From a checkpoint of a small self-supervised image encoder: widths [64, 128, 256], soap at rate 0.0014.
Rows from block 6 of a small self-supervised image encoder, named by matrix and row number. Rows with one number within an expert belong to one neuron, the router's apart. Each number is 50 + 12 x the weight over its row's rms, rounded and kept within 0 to 99. All counts start at 0.
Before each expert's rows are labels from the 100 images, of 14976, where the router gives the expert most weight on average: "strongest on" is what is common among them; "peak at" is the part of the image that holds the peak. Only what is clearly more common there than usual is listed. The data: streak pictures of flow and ridge fields.
# router: router (model.blocks.6.mlp.router.weight, 16x128, trained with AdamW), inputs 0-63
# up: expert up (model.blocks.6.mlp.up, 16x256x128), inputs 0-63
# down: expert down (model.blocks.6.mlp.down, 16x128x256, transposed), outputs 0-63

# expert 12
strongest on: fine streaks; high contrast; turbulent
peak at: top left
router.12:48 58 63 52 72 61 51 61 42 36 31 74 44 73 57 35 55 40 57 36 58 42 26 36 62 59 42 43 40 47 62 48 54 30 61 61 58 58 63 60 67 62 48 41 43 46 59 50 43 83 61 52 43 70 43 33 64 56 40 64 47 34 51 60
up.23:53 58 65 58 34 51 71 51 45 38 48 44 26 64 57 31 58 58 70 50 69 67 55 35 32 47 27 39 32 45 30 43 33 63 54 53 41 43 50 57 40 45 45 35 67 42 31 43 51 54 70 54 53 53 34 53 32 35 56 50 57 48 56 38
down.23:52 54 76 33 21 44 61 58 54 48 54 66 37 60 62 44 58 43 59 37 56 36 47 38 44 57 50 47 68 60 43 28 34 58 80 66 58 64 43 58 38 46 46 37 40 55 33 41 51 40 23 72 45 28 62 56 54 38 44 55 47 39 58 27
up.24:40 36 38 56 60 44 55 49 54 62 27 76 62 52 42 55 46 58 54 38 67 45 36 40 60 36 33 60 72 73 61 34 56 29 52 46 50 65 46 61 43 54 50 17 82 38 38 45 34 50 26 63 43 37 44 54 46 36 57 63 46 49 76 37
down.24:45 39 75 70 44 55 36 30 35 37 54 43 56 41 52 60 43 42 34 56 46 77 54 45 58 97 40 61 56 39 47 47 41 36 45 41 38 39 26 29 45 42 50 70 53 45 34 40 43 43 52 34 56 30 36 78 42 41 57 72 40 46 29 52
up.25:57 51 54 43 83 48 56 30 47 79 62 55 26 42 47 79 33 63 46 36 44 51 49 60 27 44 45 47 69 38 45 53 60 46 72 54 53 49 59 53 51 42 49 40 32 70 36 44 35 58 40 56 66 43 40 52 32 60 45 42 38 35 53 42
down.25:39 55 61 37 56 66 45 43 31 55 57 54 42 31 52 36 56 33 55 52 46 74 55 31 48 49 50 75 59 40 39 53 47 53 36 67 60 78 42 52 51 61 48 59 24 46 61 25 43 46 76 63 63 59 46 33 46 65 38 51 40 50 54 37
up.26:70 38 58 54 28 27 27 71 72 49 38 26 43 40 45 59 42 62 58 38 50 53 35 51 47 46 38 51 39 58 43 52 27 74 62 57 54 69 65 44 51 40 37 44 65 36 43 32 50 34 43 45 37 48 60 54 58 53 57 34 52 56 41 31
down.26:41 58 63 35 66 62 50 51 40 47 51 31 41 28 48 44 54 41 29 50 36 67 63 31 46 53 29 37 47 56 49 27 57 60 52 47 57 50 51 39 57 72 35 48 39 49 47 46 26 45 54 33 42 48 67 47 45 53 49 36 58 62 48 42
up.27:52 56 64 73 59 38 67 69 37 43 52 28 49 78 51 36 69 51 56 46 46 41 24 43 71 67 35 49 49 52 50 49 39 53 54 50 54 40 41 48 63 43 62 59 39 55 53 49 65 60 42 39 52 42 69 42 54 47 44 21 34 42 64 45
down.27:51 40 28 63 64 59 31 49 47 54 56 75 44 54 49 43 51 33 26 28 47 57 19 34 76 59 60 34 42 46 43 58 67 66 56 48 51 66 45 36 58 44 40 41 56 61 27 47 39 55 68 54 50 57 57 56 57 47 70 56 21 46 49 43
up.28:47 49 50 55 39 42 39 23 37 34 60 42 65 80 53 51 25 38 44 71 57 58 39 43 63 47 61 51 51 35 44 53 44 50 41 24 39 78 59 55 62 49 39 37 40 68 65 50 32 40 65 57 44 47 21 54 69 42 40 48 26 27 63 48
down.28:55 66 68 49 54 52 82 46 66 62 19 60 65 61 39 18 60 34 54 54 71 40 26 54 55 38 81 64 49 61 52 60 53 46 38 29 40 49 64 31 41 20 57 70 55 55 55 33 64 51 46 76 54 35 44 49 56 44 40 57 56 65 56 38
up.29:42 67 41 62 35 52 56 50 43 36 48 39 39 27 53 56 35 65 24 20 70 64 44 45 55 37 54 31 48 48 77 45 37 54 59 60 26 34 49 72 56 57 47 72 52 55 44 70 43 61 66 42 43 30 44 54 66 43 64 28 35 57 68 41
down.29:46 44 50 67 51 37 52 58 42 64 59 49 51 41 68 43 69 59 53 57 55 51 39 59 57 43 37 62 55 42 65 65 44 68 53 41 32 55 34 25 33 51 29 47 56 35 57 46 50 55 45 52 68 34 64 56 39 68 50 43 53 66 18 72
up.30:45 43 48 56 40 54 57 39 46 32 28 58 43 47 53 47 35 46 25 36 72 44 62 47 33 69 56 42 46 41 61 47 77 47 37 47 58 55 29 49 37 45 41 41 62 57 51 64 45 61 60 59 43 32 43 66 58 45 39 39 20 59 30 55
down.30:47 53 39 50 45 55 60 50 31 56 42 64 53 34 48 53 43 50 73 40 60 56 48 23 58 59 31 29 37 62 49 60 31 36 36 40 41 43 39 62 42 63 21 43 58 40 42 34 39 49 41 39 71 35 30 59 47 58 28 59 40 47 50 27
up.31:51 60 48 39 43 44 76 45 63 60 66 56 42 40 58 65 42 54 44 28 48 65 58 58 56 62 60 47 49 42 45 57 74 53 46 63 26 65 40 77 54 50 68 61 48 50 36 61 63 52 55 49 54 45 45 51 59 60 71 57 48 50 46 49
down.31:59 38 41 55 60 66 51 47 30 53 41 64 41 91 34 62 59 47 63 52 41 52 46 46 50 60 58 58 52 62 55 59 54 50 49 53 66 43 50 49 62 48 67 66 58 39 57 43 36 50 55 64 57 56 46 48 40 60 48 60 48 33 64 64
up.32:46 62 54 65 51 55 53 38 53 37 49 48 41 64 44 42 53 69 39 41 58 29 56 48 42 40 41 65 59 34 47 37 63 46 61 46 40 53 60 34 58 51 47 62 73 79 37 16 54 67 47 73 59 45 46 48 50 40 69 28 70 58 50 52
down.32:59 78 72 45 53 57 73 64 46 42 49 52 62 65 55 53 51 61 62 23 45 54 54 50 51 41 32 57 60 49 68 43 33 50 52 50 61 48 42 59 43 29 62 57 66 51 62 56 46 71 49 57 59 42 54 70 56 52 47 54 38 48 36 44
up.33:41 65 40 49 35 58 48 67 47 43 45 52 55 63 61 46 76 56 62 36 50 66 52 64 41 48 47 53 30 41 38 29 54 56 52 44 39 36 42 27 51 46 17 77 57 39 19 41 34 38 46 57 41 37 57 59 60 21 43 39 43 39 47 45
down.33:59 52 56 53 47 53 49 49 57 40 44 61 49 53 52 55 49 46 27 58 45 50 66 47 64 52 49 35 27 43 65 51 51 39 59 52 51 55 41 65 44 47 55 31 37 43 67 50 62 64 42 38 32 36 55 52 68 55 53 61 31 69 35 51
up.34:42 45 45 20 51 46 51 38 40 54 30 44 56 34 64 43 69 71 66 59 50 59 69 56 48 56 36 68 61 64 53 63 51 33 50 51 40 42 57 46 44 43 65 71 40 56 82 57 46 63 45 64 51 71 36 41 46 47 49 39 50 44 43 71
down.34:43 51 39 38 32 64 65 29 70 58 56 59 53 50 78 71 57 67 36 42 21 56 65 30 47 37 45 33 77 51 45 51 62 59 53 47 41 51 40 23 52 62 68 62 44 68 43 46 60 55 60 59 40 54 69 56 40 39 37 38 46 62 49 49
up.35:55 46 31 70 42 54 65 42 49 50 27 53 37 69 65 51 58 50 51 56 67 46 45 55 35 42 42 46 37 51 39 67 43 30 61 21 63 48 26 57 52 67 38 66 42 42 23 51 61 53 54 60 47 52 41 56 57 48 60 28 44 60 34 33
down.35:49 50 37 44 66 34 51 71 39 39 42 51 51 71 40 52 42 37 47 17 60 60 50 46 61 67 46 79 52 26 58 60 50 43 55 48 68 36 29 46 51 34 41 34 42 36 56 53 55 71 51 74 49 54 77 46 65 51 60 52 49 45 47 32
up.36:46 67 41 55 68 40 37 54 47 52 55 46 33 45 52 65 28 35 58 52 66 54 53 60 44 38 51 58 48 35 34 67 27 47 49 30 59 33 45 43 62 75 58 45 32 42 45 48 49 39 57 39 36 37 37 67 54 43 60 55 56 45 54 59
down.36:45 61 63 33 68 54 71 38 37 42 58 68 76 59 53 69 75 65 68 57 56 48 59 51 39 34 56 59 46 64 48 63 28 49 33 34 60 39 49 46 43 53 47 34 62 55 42 61 43 52 67 65 57 51 55 36 45 57 43 47 62 54 63 58
up.37:55 19 50 57 50 53 46 54 63 62 43 41 75 44 66 67 53 51 65 53 44 62 74 42 39 52 63 63 66 41 47 80 59 47 58 61 44 52 39 57 53 32 31 83 57 71 55 42 66 52 42 67 48 37 40 39 52 35 58 45 39 73 50 40
down.37:31 48 62 35 55 39 34 39 53 41 48 56 44 30 59 52 63 39 53 41 53 49 48 66 56 47 48 58 45 41 58 47 48 64 49 45 38 58 60 56 41 48 68 40 63 53 44 52 62 64 33 60 53 61 35 39 47 37 45 61 67 48 41 71
up.38:52 47 54 43 45 64 66 51 72 34 29 66 59 60 45 45 76 57 36 75 55 31 67 46 52 47 55 55 46 51 46 60 44 49 63 54 38 58 40 60 39 62 57 45 53 61 59 48 34 55 24 40 72 55 41 52 57 65 59 49 42 72 50 51
down.38:32 68 45 93 68 38 35 43 62 34 33 58 65 47 62 34 48 48 39 58 40 44 37 37 41 69 66 36 53 52 34 53 32 42 52 44 76 52 47 47 30 47 67 44 43 34 54 51 31 49 57 57 60 46 79 41 66 37 71 46 56 27 49 51

# expert 4
strongest on: waves
peak at: top left
router.4:35 55 43 32 39 56 37 55 58 48 46 25 56 26 45 30 72 52 38 57 29 50 39 36 41 57 65 42 59 60 55 69 47 69 43 38 54 67 41 39 62 50 63 40 41 22 47 66 50 39 44 27 49 43 59 59 65 47 71 51 57 50 45 45
up.0:51 67 45 57 65 69 49 61 41 38 44 44 51 43 34 46 51 60 38 54 44 66 46 27 34 55 61 53 46 50 54 40 29 55 44 55 41 45 46 69 45 51 38 35 43 52 54 47 48 64 81 75 35 72 33 36 60 40 35 63 65 39 53 60
down.0:51 55 52 27 59 69 60 65 57 41 65 79 48 68 40 49 30 47 53 36 56 48 71 69 56 51 65 57 63 51 62 45 54 48 29 40 47 40 66 59 45 59 66 76 43 46 33 36 71 40 39 49 44 75 52 41 76 45 68 45 45 36 31 53
up.1:30 45 59 45 53 44 46 47 52 62 37 49 43 78 50 50 36 50 38 73 35 60 44 56 36 33 52 46 45 34 60 68 28 44 41 40 60 52 76 51 65 38 41 47 37 43 48 62 43 53 58 61 57 57 33 34 36 48 48 36 59 51 30 31
down.1:52 44 52 58 50 49 71 48 48 37 68 46 63 67 62 52 51 36 50 40 52 55 35 49 48 55 19 46 68 50 55 49 48 53 56 42 54 61 42 47 33 47 53 48 70 53 45 42 32 63 46 38 61 38 38 31 45 31 71 43 58 35 34 51
up.2:42 56 41 63 33 33 52 73 27 48 35 49 51 45 39 33 46 59 42 33 37 35 78 69 44 32 65 53 44 61 57 54 64 23 46 50 37 52 58 80 53 52 58 41 45 48 49 41 68 56 28 62 55 41 61 59 29 29 55 48 53 47 46 48
down.2:44 64 52 61 46 39 62 42 53 47 54 50 51 44 50 56 62 51 68 53 45 39 55 55 49 55 54 52 42 59 41 60 41 48 63 76 37 56 46 51 37 43 58 63 18 32 49 49 38 56 54 50 62 65 52 58 60 49 52 57 58 50 55 36
up.3:48 48 61 63 51 68 59 62 52 70 49 55 72 67 37 58 73 47 55 50 69 56 62 47 43 38 34 48 40 60 58 45 67 77 42 41 47 55 44 55 74 67 54 61 71 41 63 56 66 34 51 48 60 50 20 50 45 55 30 46 38 57 32 44
down.3:64 54 59 63 47 29 37 56 52 53 48 53 66 57 51 39 61 47 38 43 17 44 41 67 47 44 42 63 46 50 37 60 41 27 62 44 41 39 37 42 47 46 53 61 59 53 36 51 43 56 45 49 62 49 41 66 41 59 62 37 53 35 33 48
up.4:43 42 32 64 63 60 35 51 49 40 57 47 63 65 31 55 62 49 50 43 42 35 52 43 62 54 37 33 21 51 46 67 48 61 61 60 45 50 56 47 41 27 53 38 49 20 74 74 64 54 56 22 40 37 49 48 88 47 58 32 50 50 53 55
down.4:30 57 35 63 49 55 58 52 47 45 60 51 42 51 37 60 39 31 53 56 54 53 27 58 31 53 52 44 40 55 57 34 31 65 54 43 52 59 51 52 52 50 58 56 49 75 39 44 75 42 59 59 49 48 30 55 61 55 18 67 48 43 59 65
up.5:46 37 60 71 37 35 42 34 61 58 37 65 52 65 66 43 40 36 45 42 79 55 49 41 63 52 39 54 51 49 54 39 55 60 73 39 50 46 70 46 68 49 47 50 45 52 58 47 66 56 43 44 79 63 38 46 54 57 36 38 36 52 25 51
down.5:29 48 59 55 66 36 23 39 16 14 57 61 43 46 59 50 59 38 65 52 63 36 57 46 70 51 40 70 63 38 52 44 46 62 60 69 55 38 38 40 29 59 50 45 58 55 39 54 48 75 57 54 67 43 35 53 41 44 57 51 41 46 38 45
up.6:41 30 50 53 48 46 68 32 55 36 37 49 60 43 51 70 57 67 46 49 61 57 43 40 67 51 42 58 34 69 68 68 38 53 44 62 57 45 62 46 49 42 30 58 34 65 49 52 47 56 55 47 24 43 38 53 54 60 36 43 64 47 46 68
down.6:38 33 59 45 54 66 44 51 63 47 44 39 61 48 62 42 65 35 61 56 47 52 62 56 60 39 38 44 65 43 57 39 57 54 47 58 43 57 64 59 69 66 55 45 45 86 37 59 59 41 58 55 55 54 37 50 47 51 55 30 58 37 34 43
up.7:78 61 59 45 72 58 42 50 67 52 51 40 64 56 56 51 41 53 73 50 46 47 31 61 38 38 45 48 67 34 25 51 39 40 71 30 33 59 55 53 48 45 49 40 53 55 70 43 41 65 45 38 39 63 47 64 63 47 32 34 66 50 59 63
down.7:38 30 50 48 65 59 34 29 42 47 66 61 65 49 67 55 46 33 61 49 54 56 46 19 48 34 66 39 67 56 56 51 52 37 43 43 57 50 44 30 73 41 65 48 34 49 72 39 44 34 69 50 31 52 59 63 55 76 42 54 62 46 57 49
up.8:86 52 58 62 58 38 24 32 36 49 53 51 37 43 49 70 52 64 40 49 44 40 61 43 44 60 47 65 48 45 57 66 68 78 20 55 68 42 45 54 60 66 56 44 66 45 52 37 50 42 47 65 38 54 42 40 61 55 59 33 46 50 44 55
down.8:65 34 55 45 33 51 67 64 49 34 59 34 36 68 45 62 32 66 54 47 47 53 60 63 63 56 65 55 34 47 40 28 46 73 70 66 73 49 54 43 42 52 47 43 67 43 44 58 67 65 63 49 45 34 46 56 81 35 39 47 27 49 63 63
up.9:38 37 56 69 54 50 34 81 86 57 52 79 58 55 35 36 56 60 46 66 48 51 53 45 60 56 68 44 57 64 37 53 30 45 49 54 62 58 43 44 54 49 35 53 67 55 48 53 49 59 37 36 49 50 47 65 61 51 31 51 62 45 57 47
down.9:50 58 61 58 47 40 40 48 45 43 79 53 52 42 58 51 32 38 40 52 56 57 57 63 34 83 28 50 54 26 38 65 37 36 45 51 30 56 63 47 50 62 48 44 72 55 64 71 29 57 35 62 41 62 61 53 45 68 46 55 50 61 49 56
up.10:61 35 54 35 67 56 62 65 36 63 87 45 49 47 56 59 55 32 35 52 38 23 48 49 45 53 53 57 45 50 52 29 49 42 46 43 30 40 70 52 52 71 62 32 64 50 44 45 45 48 51 56 55 68 46 40 73 57 51 51 48 53 41 59
down.10:46 59 40 47 54 42 56 66 56 45 53 42 68 35 42 43 51 51 46 33 64 27 18 32 72 38 60 67 54 33 25 49 55 65 49 51 74 56 41 35 66 52 41 32 42 36 41 49 40 47 55 45 21 48 51 24 55 49 41 38 45 31 53 55
up.11:51 13 45 32 39 48 44 49 42 54 37 56 59 52 50 44 60 40 46 57 35 53 57 50 70 44 37 60 41 40 66 56 26 44 58 50 49 66 29 23 41 39 57 35 72 30 49 69 56 27 52 52 53 54 50 32 38 47 39 54 73 71 53 32
down.11:31 54 49 32 61 47 48 64 42 53 41 57 54 44 49 59 55 58 55 71 50 47 39 67 40 48 45 40 59 43 58 32 48 36 32 27 49 76 50 55 35 58 55 48 60 57 43 31 44 31 57 60 73 66 45 31 41 50 62 65 58 67 66 46
up.12:59 74 55 43 34 17 52 58 60 38 52 57 42 49 54 62 40 68 45 60 56 41 30 32 49 80 38 63 34 43 25 59 27 36 47 45 55 40 31 29 32 47 66 47 51 66 55 44 38 56 61 36 47 64 50 60 40 42 56 59 41 57 38 56
down.12:61 55 69 40 50 59 23 44 67 39 63 46 53 58 50 43 45 50 89 63 64 58 49 24 18 67 49 43 48 44 36 46 51 49 44 48 42 63 66 54 55 63 37 27 46 48 58 61 52 42 49 49 52 56 67 39 52 33 63 71 42 49 47 62
up.13:60 35 56 68 64 67 42 46 46 66 49 59 37 46 25 64 67 37 31 32 78 71 63 43 42 62 46 58 62 31 44 62 56 43 56 75 29 42 32 48 35 41 28 36 44 66 51 60 62 61 50 63 67 42 53 42 49 51 52 58 52 35 52 75
down.13:54 58 46 21 52 30 42 45 62 44 29 59 58 34 28 37 43 42 62 50 50 64 55 44 49 67 63 62 49 74 43 50 68 42 40 43 53 40 29 39 18 46 26 34 59 71 50 71 54 56 55 29 47 34 65 45 33 46 54 66 67 32 31 57
up.14:48 38 59 51 37 50 43 58 41 27 58 45 30 53 25 56 34 62 37 53 52 45 46 47 48 52 69 53 42 48 50 54 53 36 28 43 43 47 54 42 42 29 29 59 67 56 47 36 31 39 47 38 35 54 39 34 44 60 69 37 69 68 53 52
down.14:57 45 40 75 47 34 47 60 62 70 24 42 35 27 45 47 53 55 49 40 37 59 50 44 39 33 68 64 62 34 53 50 54 41 48 50 53 48 71 57 55 47 37 36 60 50 34 40 33 38 44 27 63 54 53 60 46 56 35 40 53 52 45 49
up.15:45 52 63 46 41 52 52 67 29 63 46 45 42 43 70 42 59 55 41 55 41 54 38 32 53 72 54 50 62 68 52 56 48 44 53 34 48 60 65 41 42 40 58 32 66 31 82 58 42 56 49 40 73 65 54 49 64 51 62 59 62 61 43 58
down.15:22 56 39 61 42 40 56 42 46 74 31 56 61 30 36 64 83 58 77 58 53 57 59 53 69 21 28 32 40 57 42 36 35 69 61 30 44 54 53 78 39 46 55 35 25 48 25 44 54 47 54 41 53 47 40 46 64 51 57 57 58 58 58 45

# expert 9
strongest on: parallel
peak at: top left
router.9:40 48 62 26 53 33 41 37 66 61 54 36 61 70 54 47 43 51 46 69 59 43 62 57 52 53 58 48 73 48 62 42 38 43 27 52 65 52 55 53 56 76 62 62 28 56 67 50 63 37 50 58 28 58 40 27 56 44 53 36 47 46 64 60
up.0:47 60 61 64 55 45 52 35 70 44 52 68 50 52 48 53 40 39 37 61 40 55 46 29 48 48 46 38 43 60 57 52 40 90 54 57 63 72 38 59 52 40 53 60 52 40 45 41 50 71 49 68 54 83 65 43 62 54 44 41 41 60 54 39
down.0:53 43 66 43 53 61 63 59 48 23 40 64 39 42 75 41 55 51 58 75 50 45 60 25 57 40 70 49 48 53 42 55 38 51 60 68 43 44 55 49 42 40 63 29 24 49 34 69 61 63 44 48 35 39 41 43 62 60 52 60 46 46 62 58
up.1:63 51 46 65 51 58 40 47 32 60 50 37 27 55 34 38 53 45 30 61 61 54 49 72 52 44 46 20 56 55 49 52 46 72 32 57 47 60 40 33 74 42 42 53 73 58 41 44 40 45 56 70 51 46 41 59 54 43 45 70 37 49 57 38
down.1:50 51 41 39 52 50 45 52 47 60 44 73 71 75 41 40 51 60 40 35 31 57 41 39 64 62 42 44 35 66 60 48 38 35 45 27 18 42 64 48 62 50 45 38 52 44 50 65 46 54 44 31 66 44 50 61 66 53 46 58 75 66 19 57
up.2:47 41 69 41 52 61 40 63 60 49 55 49 51 58 74 44 52 44 43 43 63 45 44 36 25 55 41 49 49 41 37 33 36 52 54 39 39 52 75 29 61 51 51 44 30 60 41 17 59 60 44 43 50 50 30 52 51 50 48 60 41 46 63 38
down.2:21 41 53 59 37 66 37 63 87 38 55 45 39 52 56 49 57 50 48 43 27 64 55 51 43 68 52 42 54 56 62 58 57 46 54 51 63 39 69 45 51 63 47 65 64 45 53 67 62 50 64 72 55 44 64 60 59 45 66 23 56 45 21 62
up.3:46 74 63 36 39 47 41 69 72 66 63 38 65 61 53 45 57 71 44 51 54 36 44 42 41 56 47 52 50 39 57 48 56 46 52 55 62 56 49 50 46 62 41 35 33 65 62 37 46 53 59 49 40 48 31 65 70 48 67 68 52 50 56 71
down.3:41 56 42 57 43 68 20 44 57 54 50 53 65 44 54 35 63 64 39 57 60 52 72 51 52 44 46 23 56 59 72 50 65 71 68 42 43 46 45 51 41 63 26 46 56 49 36 57 40 34 57 36 33 57 46 55 46 51 70 55 47 58 63 31
up.4:69 45 50 44 66 61 66 65 68 52 41 71 60 31 54 39 72 52 43 56 46 64 52 32 39 59 64 57 66 59 55 45 60 65 48 46 49 62 45 41 52 35 45 55 59 54 72 56 63 51 44 55 59 30 53 56 50 57 48 66 52 61 59 42
down.4:43 37 48 40 39 56 53 42 41 64 65 62 63 56 78 53 68 42 57 40 22 40 49 86 50 39 59 25 25 69 82 58 58 55 47 58 52 49 49 46 24 43 63 45 45 47 56 44 49 42 61 51 39 64 53 50 46 36 47 42 44 65 41 57
up.5:55 36 64 53 31 56 40 43 53 56 57 58 60 34 59 64 25 55 58 49 46 40 74 66 29 43 48 59 53 58 51 66 55 64 41 61 35 37 25 66 55 58 50 50 60 53 55 32 78 51 49 37 53 52 73 32 49 49 72 59 28 57 50 38
down.5:49 54 43 55 53 38 52 47 36 65 71 42 41 61 68 44 50 43 49 60 46 31 59 40 62 52 29 50 79 54 61 39 70 34 53 39 64 32 45 47 43 58 41 52 66 43 41 48 49 47 53 42 45 57 50 48 48 44 34 38 43 48 77 50
up.6:41 59 34 68 51 36 49 46 52 53 63 43 30 43 63 64 53 64 33 58 39 30 65 43 31 45 41 51 52 55 60 51 64 66 30 44 55 24 63 52 40 37 33 60 44 62 53 46 62 41 58 64 36 49 68 64 49 61 67 71 37 49 54 48
down.6:57 68 38 29 62 39 48 43 72 61 53 45 32 51 57 51 63 49 41 43 49 36 52 63 64 71 46 47 65 46 42 60 24 58 31 33 53 69 58 56 32 37 56 53 57 72 49 38 37 68 60 34 31 65 45 54 51 49 59 44 78 57 41 55
up.7:51 45 56 50 49 41 28 63 54 49 39 39 35 88 42 62 63 46 54 62 49 65 49 68 56 42 52 28 37 55 33 66 53 56 62 48 37 51 54 53 42 45 28 46 53 58 57 74 60 26 45 47 33 35 40 55 84 59 41 61 59 53 46 49
down.7:54 48 43 33 64 66 43 34 47 32 58 43 26 49 46 59 60 66 27 74 51 57 39 46 54 57 38 48 48 49 46 60 56 62 62 63 37 52 39 51 32 51 60 61 46 57 48 47 52 44 43 74 50 35 49 42 87 42 60 34 64 59 55 54
up.8:30 33 57 51 54 39 56 39 49 49 29 63 32 59 61 66 38 75 34 45 63 55 56 29 51 46 50 34 57 60 37 60 56 29 59 57 54 62 57 44 41 31 36 37 59 41 39 50 35 48 58 45 49 61 33 56 50 61 29 34 54 47 65 55
down.8:50 72 43 58 76 44 52 41 31 40 34 43 46 50 49 71 59 49 61 64 66 67 43 33 52 48 63 71 60 47 49 62 36 29 72 57 43 39 60 48 74 49 45 64 44 62 48 39 36 36 60 50 53 43 43 39 71 48 54 60 38 60 55 42
up.9:50 60 36 54 51 24 54 47 25 26 31 70 68 62 49 63 64 55 42 29 48 47 54 37 48 52 44 64 54 38 50 47 35 56 52 68 57 37 58 62 36 42 54 60 36 60 63 59 65 37 62 80 49 57 30 43 53 33 24 39 44 47 36 55
down.9:28 82 24 53 54 39 46 54 48 61 50 52 56 43 52 52 54 38 58 46 54 52 53 57 78 39 55 50 26 56 44 72 58 73 50 53 67 64 64 40 70 52 55 66 44 65 58 41 52 48 30 50 54 53 51 46 63 51 48 58 54 53 58 45
up.10:41 47 36 51 33 51 55 62 53 53 69 62 65 59 63 50 57 53 50 31 54 47 37 54 39 39 54 65 53 42 57 46 38 51 73 65 52 54 41 50 66 47 36 38 46 45 59 15 38 41 44 56 35 54 50 53 39 51 51 46 69 71 31 77
down.10:24 46 35 48 60 51 63 38 64 41 38 68 54 54 67 46 50 40 36 49 55 52 60 80 40 38 36 50 51 76 57 37 46 42 52 59 59 54 56 44 46 46 53 59 56 80 24 40 57 38 60 55 81 49 47 45 52 41 55 52 44 38 51 79
up.11:45 79 36 51 74 45 51 48 33 48 54 49 52 49 31 65 69 50 54 57 45 43 58 65 51 56 43 47 55 65 44 45 65 31 48 51 33 55 70 64 38 32 57 55 45 70 25 65 56 42 70 59 50 42 44 62 61 59 48 51 60 55 38 72
down.11:49 51 36 53 33 25 49 32 54 36 59 43 51 50 37 67 39 34 61 37 34 65 38 75 54 65 42 61 63 50 20 44 59 70 64 51 51 56 63 41 53 49 71 60 73 25 63 60 67 41 31 34 47 60 51 56 31 43 52 39 75 51 63 50
up.12:46 26 28 34 29 53 47 45 45 51 49 63 53 45 64 32 39 34 31 33 75 45 42 36 61 28 39 48 53 57 44 48 70 51 12 50 58 54 70 46 31 40 69 62 65 48 51 55 56 73 55 52 58 62 52 37 40 52 39 52 40 45 45 55
down.12:40 54 44 67 41 54 49 43 42 71 50 52 54 50 37 42 59 42 44 54 44 48 34 30 66 32 68 59 59 55 72 35 39 76 65 42 38 55 71 50 61 45 53 54 39 47 46 25 53 58 69 43 47 33 61 39 48 71 46 37 41 55 52 40
up.13:44 57 61 49 54 52 63 43 43 68 50 51 67 38 47 43 65 49 60 41 81 51 58 54 42 28 31 48 77 45 70 37 35 52 67 53 58 35 55 54 51 65 43 34 49 38 46 49 42 44 62 50 49 43 47 54 64 49 29 50 65 34 39 43
down.13:40 77 70 43 50 61 31 56 48 60 43 51 45 27 44 64 45 32 80 54 43 42 72 54 37 34 45 51 51 44 65 46 54 34 55 58 47 68 39 62 49 46 53 70 46 64 42 53 38 32 43 64 56 44 53 53 34 62 48 40 56 53 72 46
up.14:48 57 57 42 55 46 41 34 57 48 52 53 39 62 42 47 49 66 45 59 33 60 75 56 56 61 58 62 52 52 59 71 66 41 54 85 65 55 63 76 41 52 61 42 37 69 45 47 60 56 55 42 66 66 25 63 63 70 43 71 51 45 62 32
down.14:40 56 32 58 50 62 75 41 38 43 67 41 57 42 57 55 37 58 49 64 53 56 58 74 48 52 35 49 60 45 51 36 48 68 50 62 44 80 48 31 49 52 47 59 38 26 54 16 68 43 54 55 41 63 56 59 29 64 68 47 36 52 59 40
up.15:47 52 54 56 41 47 42 72 32 61 46 41 53 52 46 38 49 45 51 71 45 52 55 51 31 34 41 42 74 59 64 28 32 51 58 37 41 50 55 68 45 60 69 54 60 57 46 52 43 56 49 33 63 48 46 73 52 65 49 38 39 34 53 49
down.15:32 74 83 75 41 45 32 66 31 38 46 47 35 45 51 53 57 45 76 51 41 37 63 54 59 47 57 36 35 45 39 43 43 41 50 68 53 51 65 49 64 35 62 71 65 50 56 36 31 58 33 25 45 51 45 39 76 64 50 38 48 66 43 60